config = dict(
    arch='vit',
    model='image classifier',
    dataset='histories of elementary cellular automata, time running down',
    train_examples=295000,
    image_size=32,
    crop_scale_min=1,
    horizontal_flip=False,
    translate=0.12,
    color_jitter=0.2,
    targets=['rule'],
    num_classes=256,
    norm='rmsnorm',
    norm_position='pre',
    activation='squared_relu',
    mlp_ratio=4,
    head_dim=32,
    fused_qkv=True,
    bias='all',
    qk_norm=False,
    parallel_block=False,
    dropout=0.05,
    inner_norm=False,
    drop_path=0.1,
    patch_size=[2, 2],
    layers=14,
    width=160,
    positions='learned',
    pooling='attention',
    mixing='cutmix',
    loss='cross_entropy',
    init='trunc_normal_002',
    residual_init='zero_last',
    optimizer='nadamw',
    lr=0.0022,
    beta1=0.9,
    beta2=0.98,
    eps=1e-08,
    steps=6900,
    batch_size=64,
    epochs=1.5,
    lr_schedule='step',
    warmup_steps=130,
    weight_decay=0.07,
)
Rows from block 3 of a small image classifier, named by matrix and row number. Rows with one number belong to one neuron. Each number is 500 + 40 x the weight over its row's rms, rounded and kept within 0 to 999. All counts start at 0. Numbers have three digits each.
After each neuron's rows are labels from the 100 images, of 14976, where the neuron reaches its highest value: "place" is the part of the image that holds the peak; "strongest on" is what is common among them. Only what is clearly more common there than usual is listed. The data: histories of elementary cellular automata, time running down. In brackets: how many of the 100, against the usual share in percent.
# fc1: MLP up (model.blocks.3.mlp.fc1.weight, 640x160), inputs 0-159
# fc2: MLP down (model.blocks.3.mlp.fc2.weight, 160x640, transposed), outputs 0-159

fc1.362:523532467537438479494556485509459517546488499545505543473466449563522481534467471575469446494498574516511464555466444528547450484495536521522472507525498502451468533482482492388463540542527549493550480528553531471495520496420541515494499544517470508433464468595539437480481476517456530465504538566449569559492507517524475528463547458498446479462639469558437500472453427545490511532513581505542446532435477555501457529509513534491477541498457466478507477507494490573542467545550573
fc2.362:451509516469511510430532478575490553577494446490524419476530560463498552403476538546482546498510528501459615556477446548474518515499444479409520478534488440539566461526525499566509469516533521462498443509527508457483548506518493548447462541530550465557512534516508527608505527525469601479472486498488552475483530530503442501453504391559499445488499485504480534488467519551520475485459545469523578471524501500484447461426476479511501534436492496469514445472518547541530515557478545
place: top centre (45 vs 11.7); top left (34 vs 9.8)
strongest on: 011 turns on (77 vs 51.1); sparse start (66 vs 29.2)

fc1.91:516503548472482513464505533553481452499553542542524465524447487492533460516519453579519522504565488459536475568517456507497443517509525463494528561481539501479501518529443495518514458440493517457465502517468455525422476522518521476536444510487490530572491486643498498481545517470460508520479470569509568588497513636483526551414507491557523570477614448464519541502428436500472535472544557509484550543521488528537528480530506479530481604463501536469452467473473491486534455483483527
fc2.91:524466540566519493437487431441517561505507518530450466458489560452534545522490530520471500456519472513497493554390514442480446523494505498496500476452442497513477516453615548491516530522536446525490477452547497443486593492508534544548481501511466478519549514502558544520507434523508402505487468504449499540502472541464364509509515584539388472456545459517479501464498458541456485519451503496574513476462517413516510469529492518563508484493522476505559491539482483532525483594492529
place: top centre (37 vs 11.7); top right (27 vs 9.8)
strongest on: large cells (85 vs 39.9)

fc1.240:506582512556509474453478451482484517520515523510503568472457470531526450521462513537455490507481552511512461479516397589531448467535528492531467499515537505432485523482467505454499521456570518482464502498384517545479545501495509478526522521550496517490559479575457466407564508506483581535552508562489482578583494589516499507500509418508416533496581497489438496483526451510444548491516480522519441584486534548491511511533558505512455546569483429470440501478445479493466507501477545
fc2.240:507518473522480490435421543608449518550545466476471487489524455481533489404481458526562488497488532515430564468488518546510553505457539568419510467531451454516497464496487549525455502495442420503505501548542479494468486520458465531543448492523470547464481560514468490593510445513506529524472487507453526513478535500526472451588417469510459457445498555459514411476532498518521449518559553545515434536496490494573489530411452519552538475455584506502461463531535454520466485522528524
place: top left (45 vs 9.8); top centre (29 vs 11.7)
strongest on: sparse start (59 vs 29.2)

fc1.84:545551467567507402501573490472451510507464547484439525510497521533514476568512530528530497473472496447441447496511514521478512466461509583561440525543456570496452483494526501432464542467589543540549474477511466472534530503467501537516536550496502481468539491498578491441457456548518516446521540515522528496509502525552503473504526491504404451516518511566510547452432509502468517604459562485484489478458505503565470490554478552503421504551416510537436533513413539578570518521478524
fc2.84:562532442469445500484524526462547552506471529495465506523445508522499479474527445502492466529499506515496511490558515495465450495537562567523567461516405484502430567491536483505508550574499452467524535497463499532516484578487485488461441463473438557559550531555626554430473452541523487476514509557522542538492537574536461371543510529501552457545499574519505470422463409504465451480457551570480532445495523498513510528495474485468503534473514494503530517544501509532535466445540506
place: top centre (43 vs 11.7); top left (32 vs 9.8)
strongest on: 011 turns on (87 vs 51.1)

fc1.435:516532481507490476492520504515488480519547513518455530456475438502518468584481445565504486546494552528492429542461444520531472495462539523539487474498482496437425528454454547426423484516492542487486482531543539506486484494463504471510480548502450550484465428585503383454467418526441552461512502558444554585495479554514517559487480453486423520465597479522503462531469424525493507511537542528561439586478448481512514531543469569526483510494467463481467480465486444560545492521540550
fc2.435:517444510484489522485510507569531495580524425464573439453559513468492531399471561508502524516511528513489589497486482487442517554532440457434561499510473467564561489557533483579543451530485474501522508517592465466488539521538465519467472512461486441528445522513532553589532549534488596520488458475520538445494523439518457502487481398535523497530483544497525499467469540525557465459505495409493519491544502491451455463449484413473512496457513503489570473487565511517508537556530483
place: top centre (44 vs 11.7); top left (41 vs 9.8)
strongest on: 001 turns on (97 vs 49.9); sparse start (66 vs 29.2)

fc1.539:544529518530462481472489487553487527540460503530462520511464433555541442505481484548461455504485576523527486569503412545498485511492544486506486508493496518444430522470461557423488564518525501489536458505451551508451510482469538481508502533504487525503505481591471478485543491507422601534516528584465517593532494583508504541485564403490431484457613505485479466455505398503496537507542565552527465566456524580511459574527519546540477546487485482488485467479469473512500482488518550
fc2.539:515476535455479501459509515506541547517496451474601441459497503476520521412473503523473537521506560486523577524518443449435572568508496431456542489460517480567572501590496440631484445524533514513515417479510481496462548544553449485480491526480490461572441518533509511555543587515434552549506461501502551468482483472552525513481461452549502500517517515431546478490460562470552519451524549497501544531551538546465480508479456444469512511433519472502516498459549460539482498526514460
place: top left (48 vs 9.8); top centre (34 vs 11.7)
strongest on: 100 turns on (78 vs 50.2); sparse start (65 vs 29.2)

fc1.295:540537520546475439497510487488520462522568520463493583453493436522541451565513476551504477435530529467478412510461471545530493467428531555563490561488519566455435444480420527479457494493531486512513500473500490516497515483484456510459479526504439520520505507614501431430519427552496538512549487560469509554566527558573496568494443458505398575499597481501494518490467486518480503487520528530535455505443439511515503513537471556477446524535489477526492524472469489543515429574507529
fc2.295:419489507515495564450452499571450532509512449493541471491540496439523564419505531507485506519470542549447580471476490557535555519527454514436500466509507402568589488469484530562436483523461427440471510561549510454482538431500465534458498531568545457484480549495450496532529556486494539518520513471500476467486529476542476482514482455521489462457493527461487429514547525516514445439546442464537477462526465488449475505405461459467557493431575534485487437494565487473476545548482510
place: top left (36 vs 9.8); top right (32 vs 9.8)
strongest on: 011 turns on (77 vs 51.1)

fc1.108:569540510564462474472506457517462502527472520517483544470451452566524421507471491544427463462476569499522452505499444530524460490545542509521463532496531547485406521462433542437484581495542488519524490492430572519499524485453515482496508537493452512460490477581506467461532530547482565561528535611491496547535515517537516519503542447494423473474620487476471539473506453523480517520570513540514438550472511604471485574541553522502466497538494410530476516541466475525504496524513531
fc2.108:538505566526515508482470498532440558580452405507511488478474489485552459453457472535473496502514538488546543517512505547471583528524506427443475484456453510549540509514510501523489500515506443508454387474496541538408525506483522457568509532531455481491486538516444536553566558510425594573480537500529508488481495456479506493577534404493467445508506535435472425483513544433550523497538550475496436503516568507533525566453499484536559461496531501518497506501576429484453543520509509
place: top left (52 vs 9.8); top centre (35 vs 11.7)
strongest on: sparse start (59 vs 29.2)

fc1.566:530549458557451477514525517507486513532486515549489531444445434560561484513454502544479464462490560495502496546473448543539415501496521488523463495525531532461493541454516502418449538527531506498548461528498523456494563526460563541511510542518473480433469470629552452465530512532487555513500544586463526586495521541494480572475539442484408484469594475517429537490482410525492537545518550507539439534415497559498453532521537545494462524504486481486517488500495508547517471549543559
fc2.566:492561539476528486416519473563480526599484453475544419519510570449518549432473516560473550489532491498502585572483447594429526522503447462436526481530488476531540480529508497571524452470537518443480456501510481479471543526530472535482433506531517481574514533528482560588501534508482609475477468510496555514457541538490460498433517403558539467484517490484508525510440517517512489475459545486522574458533528474479457465456453494543490552440499466480495459504502529550538489564489525
place: top centre (43 vs 11.7); top left (35 vs 9.8)
strongest on: sparse start (66 vs 29.2)

fc1.520:526575470562416469478551498513527485512561549468506569453449481579505433553472474548433473482482563507505424524495410557533488471469543517571494499511496518487438476494430489452484494478500543485567494522489531520518494521449501522474494497480447475456479482617494471441461486554440508475561443572490565553526511551538478528491479504518480561488588533554523499481455476499449462463515565511513489562495491537490480548532448508481448588508468440461501466501472505554548437522536553
fc2.520:433460514549525571498500518584432534503556466490482439486573532431503542442523534557564530483516522498458584481438502537571494456506470520408536478470518422568550501488505511505490497520443496440459502531580473491492510477533542490489479520566510450497529452471605496516465499520503510485461491437479507491468509443479451481539460472511486465462501514540484456541519486532468478469547461487513473556539453445458501453413529477501553405441510584451536439522533482541523516570471525
place: top left (44 vs 9.8); top centre (41 vs 11.7)
strongest on: 001 turns on (96 vs 49.9); sparse start (66 vs 29.2)

fc1.252:502546468574549417520524431480449546517461516482440562456521532501536541558483542504516448522437478487476462470422509534536518419551490553545459503549515563513486475355534540471488550522602514547544490472568556447503591472453554528518548547579511430447568462482487491465488492540497525512496547480478488494497492480463437511518553470474469467487493507494489507482517528481480538532459474480565484487494527500497434507543478506521467478561496509513546547477458532518518547592467539
fc2.252:492490536440468470481497523284498488440524548484554477534552482514505492520527482544527516490580520495471489556527477387481540528465510478535481497477549524495497517562490463514456442470502549506492467432486478508488496510498448491511490518518490561571466462519526469500488482468467377493490501539472541537507448542529520537441423628519463495468544464482518506525486506472474529488434564545495539523488463515514501481563455568504496515459494495517479528530460473532490411468485476
place: top centre (36 vs 11.7); top left (31 vs 9.8)
strongest on: 110 turns on (86 vs 50.3)

fc1.385:568520482565533422505578473480471576544460474460465542448519558548534515562411524532507448554450483542492443475461498520497525448555517522540465445514486559515428495422527530490465559507583533515557426451527521481505566486410506508502537526555443449487552458501522523464463513604485541473468543478509520487482473485485478455519517454477474437543486544524518468496466523481525509521466486502524498497538565524472475504588476476466480486544410501506538535469487508563527535582478558
fc2.385:515500573473450475490497514319549464445512573524521490517529466525543496523526492541516519490603531455486474528521473372512492530495511466554478513485495531475493547529471495513457481535518496495481506444471491526468517490521457473492528520540487538599489529553550446461544498498500393522506557556481510557533470569567549508439459615521468551492537480477473517486482466488451539443434534536499518476500443511505520514569490524490465513442512465510501516499444497515494423447503490
place: top left (42 vs 9.8); top centre (37 vs 11.7)
strongest on: 011 turns on (78 vs 51.1)

fc1.236:499507489512506499449590506490492455500461531514483493515433499485494455519540530505492537467519526436525480557514496507505522497473499491533483555512532553430502519487458479446496449438561569526484513453485542490507505535534514517513509523468528512484506447530504422396409513489516518432574510575510576496545506532584533549471543493536497472513604467546512557541406504516499529527541575503486518499430490509586497528525490569526491507491427485557409574457428516598556524493484492
fc2.236:502486446475497556467511561538538527554509518580482493536459454542498512531413496416544490579454423532490479445519488482509416513578535526482496459508545436524469562477477459510459544534518472431530546569470494518537480569486554462454550471508492488560514474480582462464552497481557500538487569507478393487457514511556478423526499505519551472502462485527469542518539428525499499474570450513433528486551475548483569427521568454463480535477513527503505495439462524501463499487473515
place: top centre (39 vs 11.7); top left (32 vs 9.8)
strongest on: 111 turns on (81 vs 50)

fc1.235:524559513482483492492445469474504477506529489486510586484441440518517428549458457533429491524478584487525444528548404527518507502539545486551493514462550549514453485480400523489485515479498492520507484499364515538476486463506463488490492516467523505495471496577436482406561515529457571552544511574535509513540504555517539542487447428497455529524576527468487449501555454467474540510528488555492471607533529577480523532544546454490475532563470463495514498453494494469465448503548519
fc2.235:440477495437502517438470557497481501468482517489538467500516483441487476370520522422510545511433535492480627508514569501431570559534460494392515495534564414568573475546476513560498504474471436469490530525471479504524467566526493500518484507467530516463449525475466473572548511490513487552517509534548498475462577465535511530552444518547461513503508505474495504481531544469455504487488505454439465526484516560537534485401443504571515442481512547539453524491498526494487555486496452
place: top left (42 vs 9.8); top right (28 vs 9.8)
strongest on: sparse start (61 vs 29.2)

fc1.406:550624472556481387411504466513499489485511546566423528462512544522541486477552516531452505448487488525506501509515482622481476471539480515509437487557499549477522544442466556449497524482561482488564532509495549459475518546478510536514519476541514472428565496534555527452516454526499585532532499547481516541554501537499472479513498450559452527449567489521475492446496434494420505524471496476520490474495554515497395548502506545532429540517489407499513510473437519538506504516475518
fc2.406:465457560478549472465472507530479487578563378465527505555457505488552485487466490515524531530559511484478507536490434495464540537535496415513490526460547530540541494473487524540508447449502474506431441479510470515404527458509464462484453540521494477511473503508445526556566572452464556527497464442527502488523424486493513511515469435487506511519504547460509451542523523475616509478552498439506515572515440477500499472537491424507546514450516554491499480437633436450507523528512555
place: top right (43 vs 9.8); top centre (32 vs 11.7)
strongest on: 111 turns on (95 vs 50)

fc1.277:529613487522509419471484462520456505537458511479504570493498497559510435520492479540435471471440561490473461500518438599470468461446540524521455491509471560466466482500445500448505519445548527501564473460475533501468528466437463498497475511522499486472540471584407501477464483495474559487477512526469574559523527594511517535448600439511436509486525492512491531496514461491492462538474582537520521601481512586483488551502457502488466611548502466512472523521465512525493476513456536
fc2.277:572485547554517494436541508459556499555475459526553440536532574484475514499461542523537545548561458460531524544459510472498515523591468464474430565435482502493548598479503450522453415518519526544498478466517488503545502501567511480470523483514437450546481499476564544560467534456536540470525557524511511457520437474533495479476481470559502442534529464503491488520429503519511495441515472455443579403519449514517484487519488490441545512422484474561530543427537447566514483549511464
place: top left (53 vs 9.8); top centre (33 vs 11.7)
strongest on: sparse start (65 vs 29.2)

fc1.144:550580514540479437500498506563465508558513491486449559447488459572567441469499486551525461430504546476485502496542440588542505454489521532511472498548501499443466525463493541449426525493534476531562479501472528509473513514476520501514515538521490536496528494622474449441544466524480592556532527589457510544562538555530484594489501398514438498457532503480477535469513482505502545503577509550534489541463503612535461539496467546508449517529508474468513528541454481502458467508501536
fc2.144:568542475450509457470511503503435574547462478441544458531460557522529508475424482527480444587461481558493501509511471544424543485547535488527537455483510553564510489538573478563516512510535482551537379443544458453450549543429471502509476529462455453513523481519473584535502512461396533488492463457505522475482445474518480490520509478510513435550453550415544469440488564478542468538480532532507558532539567565479467519519430462497503508500529477501506516502550452513474508548507517
place: top centre (40 vs 11.7); top right (31 vs 9.8)
strongest on: sparse start (63 vs 29.2)

fc1.207:493584496520499453460478460534494499508547561518460520487483501593554466592513480528468446534479509562530432507478384620517488424516517493531476491525544521476448517467480522495502511508511553474515481496508534481447523503455526494531496467522521480522532459574440494505489488469445544520484494502422486599567501562466471534493479473534533543459521469459504471518543442486422492483525493521571592574500489559499408544546460487534458592498507491446522453472456476463486486494500564
fc2.207:487450468523512550552529574528467457452467507464492468492544456466501486511583497515553497521471516547487469439547505448489517515522509540560497510444519479586593520473472532511501560539424445492456521528494492533506470481506511461505507539506504495438497493450508520409486536474455509501496533488579469418519442420538502423597498484491536508580467556514526401501534522525521436446553399478453453493515443512490525546526526440456540438504525540517525506492572427528514555486493479
place: top centre (40 vs 11.7); top left (39 vs 9.8)
strongest on: 100 turns on (92 vs 50.2); sparse start (64 vs 29.2)

fc1.573:532517499474498481424556521497539469535474530524537489521454466532493444527455490557486526503524546462518458555521421510528466514536520475521491540484560557471491535527429479473504440421547563475489455425458543517515489525500496468461496524469506515546477434557510442444481526498443514467554515608511567494539504550574549581402526481539508510526601457527462552498439483537472533487542540496478542564532508629493516482550493484450483557479446502529462531456450499542527493492474527
fc2.573:447421501498509590494482563492531482496528513525492489531434414456490500551469498432494541526472437511506447459493539410495459519493526535528543494430567432497505542507481456479462514504474481424474569556448500530547464533541578461479514463490518530488513481449543439405532500517570430542488491484510395487442476480512484489580475570500501532497463484526508534580572491466491490492573458530469461494520426452487595443528543546488525451487489543500455500512492492487479505463469516
place: top centre (42 vs 11.7); top left (29 vs 9.8)
strongest on: dense start (60 vs 28.9)

fc1.37:526578532572429419487516475487500449480576551458480559498410479536543458587493507518474494434531490448513390484504473542504461457506489506591472533499484577514458531453467524479470528437544473491537503465464505507502560465483466516490508503518471486500527516614553530413535501623537514512512486553487524540511487562510506434490470482510414586540540506509525507448469462502468504490455501503521476521494490526474523512567521506453457517531463437449539479512468510503543427532513522
fc2.37:507529533517532521502526495589442484521463431528512532483464521488574519460521504554484466523521540510531561571461510607505488482549485477419469540547556501545495530456475546551500586496485457501451506523491507474423523476448508461527507599515534481519493526554487525502557545453505578540534543535462488515467591513512527460449542403478505492457565492438492476500458512543529507460531516446516458441510480498517476540394546468501520490538574521532408508470516499503535536525587519
place: top centre (35 vs 11.7); top right (32 vs 9.8)
strongest on: 010 turns on (82 vs 50.4)

fc1.499:566523527504481511475474522512476529555501507525474538460467431556551449504458454568469466496495560510518456532491408533491482514576555479524499510480522528464448558458451561463463549516504536445515453494453553551455497522462513462500500561504436542519494450616497443465531492522440592552509524583464517553512479525522518560471528417492442472463606493454485496452488426496497540494575529556523458542517522582460495572550530549506503504512485455469492487508506466515490464498522550
fc2.499:508522557478526487438527499529453562530469480453554454515508519455542491410477514546497533540504517489499571511477427527447593554537503441434507493507512487600591499543520492563471457506545520507465417461506492520418545549517495441510516538515461486545482497515470502567539587477392547539493499470537546436513512452532501558492502441554485496539490498472507499495470583475502558468499497453493524547554550531484503493454439420491476496455505551529516510443504466535477553528434460
place: top left (64 vs 9.8)
strongest on: sparse start (60 vs 29.2)

fc1.310:540535460589493398501554487481459502493444552481450524510491525548492478515524526495538493457460486434445482489537525506491506462435513573544447534553432568479464473509530482437484533499583520558583494474518474468548528501474494562516538534485498483460543513492569490468458459548525499453531555515516524477521532501562497486498556495502422459527512501549511564439462507509455525584460568498489489468417517516575453512519463574499423491555455494538446543524411553565551519506481488
fc2.310:550506434476453508487526534446566539547474496499444474539479511512492465498505435527490477554510498537515494501558510457435462537558553530527549473486411499521445576497526501495521549554484492485493497488470501540514464591500466475491453460444439574534510511537610548466466473538482494465516512559549541542491488587548476375548511521519562435556506547528504453437467418510507445495449548541440556448504514474532519533554485494479516541465489481530520529533539480532535485422530536
place: top centre (38 vs 11.7); top left (25 vs 9.8)
strongest on: 011 turns on (78 vs 51.1)

fc1.4:528541511544545402510546457472462565508471521462494541424526533547546546545434528521526450528454476548465466458451507533508535439559492540543469433543502572535471485420531523492467542494611512529550462442547505457512585459431534528494551542582502439482567456484501514470488520581492522505465538471504493469481478467475464471531501478478482463537469536483526465487511531474506539515459470479563488491544542542440444484565474478473466471553450514514554538458458545528507533590455519
fc2.4:498517556466456505479513512341524459420501583525539473510546467514518499514530493557508521491599543470482481546514464400492496550500509471539483515480520511492508552546458489516465491523503527491476500458464497514472510472523459491472524551536495524586461508539550438498532512499482380505501557551481529541530468561577536510414465634527466532490542473488476497483484465519441525460431539545503522498525434523455523510557504526468477504438503463518495498488447476530509405451494484
place: top left (36 vs 9.8); top centre (35 vs 11.7)
strongest on: 011 turns on (88 vs 51.1)

fc1.131:508499483480498473524482532496481530563582478534448558504534440619513469582440443538538440474457502536433450464526463499552472452442561572494482463492462481447387487489475506420447479521474555468513435534502529552474470502419490465521506486526408550516505451518467423515490415489442486500472549496431513545526465528489510564481458486452486495457509483502477534483509426502506536516565494548514488574523499542524545507528484540521514534536507486443498456485513430488467476476497565
fc2.131:504432470546515505481551534595447488565485418525466458559538507506503467489490467535532491495514479551532551536496486513435432544539533488416485488536442454504535538520497521439510547569465506480497518559554459530475459513472566458575487482462471529464462480473570530610457486481494565464405509492514474526443522540429472489515535422544518472502502483573492506478505463575567470531504467476431563498489462473532497493477524454522464537454476505486570446510586522531531538475500546
place: top centre (37 vs 11.7); top left (29 vs 9.8)
strongest on: 100 turns on (94 vs 50.2); sparse start (61 vs 29.2)

fc1.628:535552515537503479474493512479483486506521521499467543461471439546550480562470475564492459501474530484504404503514437535542482461549538538556447511459548546459448543419413554473473545513522536477491475476468572531486490470462503461489531558522473524504512447576471439444531490518452578547522546561462477559539496523520534562519501430513471503471588456446459525524510475488454537447603492569545447532515484590470507567579531564489482493528489475504448500498479449540507471497499542
fc2.628:498508534535571465444497483540411562562457449490502463568545489488542483436465492545512483545480518501504561490486478547472557522554523463444432514532485538540558515496501532469429499571546516512482418484570523501431542483460543460537542543555487470446487464457455485565514566447443590546480532432512472477503477444503506513553554400556500439517500489492470436512531549489537538530511468493467497556491475540533471534500479478522496507441513552552511537458537476505455581509432533
place: top right (38 vs 9.8); top centre (34 vs 11.7)
strongest on: sparse start (61 vs 29.2)

fc1.571:580535531530466495494485513537475512554518491519472522443471443582536425538447450590486465477514541495517448533529438526511499516536567468541493497445517535472421549480424537500479558496503503482513436487450552552482505505453498465510488536505419553539471477621513459466515488533444583534507519602495541549526473528492527543493512425500441467494556487464484523490485438498506535493572533575505474517531517562479512578562526544498503525541478456462480480529520442512505434494539561
fc2.571:495535557464545471458553498551405508509514517444518489508498468454558479412511515518543550532514542464515568537483444555460604529516504426431514496556540485569570500530492508523439442489554501504489450502510479503396541516507518459540508579517485494522472490525478484575512579481445536506475482489511550485478551493506548533511459459526469516500508504499543502500472573462480575497515549455494488570526498575538478495440434451530443476467486562521473503413461492549508571532444455
place: top left (66 vs 9.8)
strongest on: sparse start (62 vs 29.2)

fc1.551:548593510567471422434556492509499444492468548492472491527510546539492433516536443610454507486538504472520460574519456559476483542507552463517407555496506564445493542502447507486543532481531547519518435464438524542501477511481492483502499493483464506476501509542500522510485514488440525480542509624522551525567499569520534522476558493573509529523550466489518513481419473525452498478488552521490583508463508506514488573557511482484424615481462442529476505500456474527527458470506544
fc2.551:480471438450501553479523531524528547499545511436511445476519498432456544488480461518502501544494468516484517465528532501450496544514504564469597447486407436548463497542526481514501515560448529452506484517523469522555453538513443488428408476492468512504466475466539524493414450558496479441470413440501560460437508467488481407512447521523551463532458556556583457485455495465490428529479493568514489514562502443406544465470501501480530470470465516475541463550523481569506471477511498
place: top left (48 vs 9.8)
strongest on: 111 turns on (88 vs 50)

fc1.396:575538558506550488438554484491541482547454516558500521526430489502484451529435494622441494535522483469557468585458487531530412522562490460510461564500475591416461555519442518432549516473568557504503472450465539525511480488509553478481504534453522478494492440524490494413510515497489521482514491575516509495518511514525526503422559467540518505521627445539467528480427493517510532500549514473459521533510475505479510491561549463500482527492458471537475547474456491535562497485509565
fc2.396:417482523499524570488470562509539435454568525497507521487453453476446492542489509465456559442442461476496461422500528510518506491494491533519533478471592463524529540514452471518508464412463507443449529517433559517569457529544504489471535475457552470458500478471482413444562530547516536538518488488542432454441497430510519538557453476509494582514461454482508528557567536427471509435556463493485439531567475506472557438487499550473504455516478530461450482476488525447441512493443498
place: top centre (40 vs 11.7); top right (32 vs 9.8)
strongest on: 111 turns on (81 vs 50)

fc1.141:533492478502513501523498516485437530574563471490429574461476464584547482605442455519514443471449500536524420490510495491518515447448554500532514446482477479502405501488520525424446538475481515460564445544529485491450485524386553506549489523498452528448536456533512490502455435502464515474458489501420520576471482517458488517523475462463464496424520498520521505463512487484514537563515589492551461491513527497557519492524457573553507494545499503441463437508518482497501504510541621
fc2.141:536416479573432525490556541591513473565498446499505456485464454530519469476473503540530469513529523547554523521500520509459465568587492478457498523541505453516533532495456502493487574585468471509529512590531489515509484503486510466558496559462476489483426496524638542538540480520540571542456525554539459517465549493504485448539478415535496467534526513523520467454519477524561460491553457456408511443487419525495473519483525463464474494452493464496553485519581535524518507485553551
place: top centre (35 vs 11.7); top left (28 vs 9.8)
strongest on: 100 turns on (76 vs 50.2)

fc1.409:507561498483411490450529467538523518560519494542514500464478464540525457490472494532483482423496591547440484553488406558525445504498520512514479525504499497468498510505449493484512485501534553459526477529487523478476543518493497525451470547495487491507475496626489467485497509533450589464530523557474532584561530559551474578436527422531432486452627495527469533453457425576499488494558547497518491537480485559472440515515509512470459567461454443464533454497478483528538466535526538
fc2.409:475535502534538522490518480511424580525469472475464458465561521508608539439512529564554493497517535487454551487460482572541537490520529500442494488494517467578589468468488535554478545567551455444476422496496512514480576517508531475478558567611459507550543553482537460519520562517471566557477565504460509456462497449508503450481519437511472449467500516502468474532478551537519538451504476472551460402530524488513498495480510456473527423497524594486497490504519475529482546550453499
place: top left (49 vs 9.8); top centre (37 vs 11.7)
strongest on: sparse start (80 vs 29.2); 011 turns on (78 vs 51.1); 001 turns on (75 vs 49.9)

fc1.33:517560489551418455501495470487544538526500504555484568470463445574498477519450513558479457427495572527485481514514434547552458500481521496533461519517508506470462494475487505399491556545520505492560464531554544467495534480451518566530526513536481458452434511582484446468506482498468569488520542529455512564497473495547517557477560448485445475478620515515448513510500398521487526537520549531531436548394495535503412532515561488487465510505470483479533474507471520521525451495547570
fc2.33:436514512462512541438534489551468503559487445490554444467495570420482548430469532548463553524507538541485582556469444558442496513542416464431515476514521467547593460540492500619522462470510537446484483510501490448495533510529474555444456539477577474542504519541439549557483574489467589455485479496496550511469513516492482520435511427531521467459505510487513485519440514541541435495497523498527537495550517496440449470456473472523525519457488489466466456472537516544550513559503543
place: top centre (43 vs 11.7); top left (30 vs 9.8)
strongest on: sparse start (67 vs 29.2)

fc1.595:510616522560489453484574518511484483535567582427498592459407465534490457535486525517513494485496524506527459539461377586525479493552469493545481530504503519467506499484471486433497444482561500490582460505496511464486508508495508527503494490492480431459474471604507501446503504525472516491546483545498574475526551495566492517461472480517472517529579523496567524492444498505423511466536514434480487503491449589476444500521495444490441566479462469493552484489426517536530528566519542
fc2.595:518517514494572484435510490546512562592438473560516455518539557493468572502423475609485466536504467514495547541481475554506491477524480489490470511515468511410530526495522513523513520541531543503456417502547492467479474527493519527478513520537548502512543477501430500603456494460436529436431560469487546490502450512455480541454574449540532369466513464499469484521445488513501483523495519531466585487503519477514489527500524517576542532501479445528491516449525494547552482499484628
place: top centre (39 vs 11.7); top right (34 vs 9.8)
strongest on: 111 turns on (89 vs 50)

fc1.559:515516455516510481517597485495485529541499500546493554504463453504493495522443494577498470540503564497486478573417469532566460465488501526506490521545463504453444510481473503386462509540545595527529473516520523488529509522476517490488525548469473522454487431528537416481430477516453519430526523537488590499501515507545501517424533479470481472480623487600457501500392481569497514546536558491495463515492461513517507494507526495492467498517399485523519515482482476604565493534531558
fc2.559:436502494527504560442520476533507528482422460499523439440517578470473551417536579457472568489470526456469579492484500558506524509530430492437478537505526496570613455499492490556554497504500454492464478459463541484529527497541502515457516520517559414493507563463473514553520571534488593524527529467537505417520537433531485520512536391562503461522471495489465523504510543504491494443484484451512523448517551501490497497424469443454517467472533529536522516468490550508498592519457475
place: top centre (42 vs 11.7); top left (32 vs 9.8)
strongest on: 111 turns on (89 vs 50); dense start (68 vs 28.9)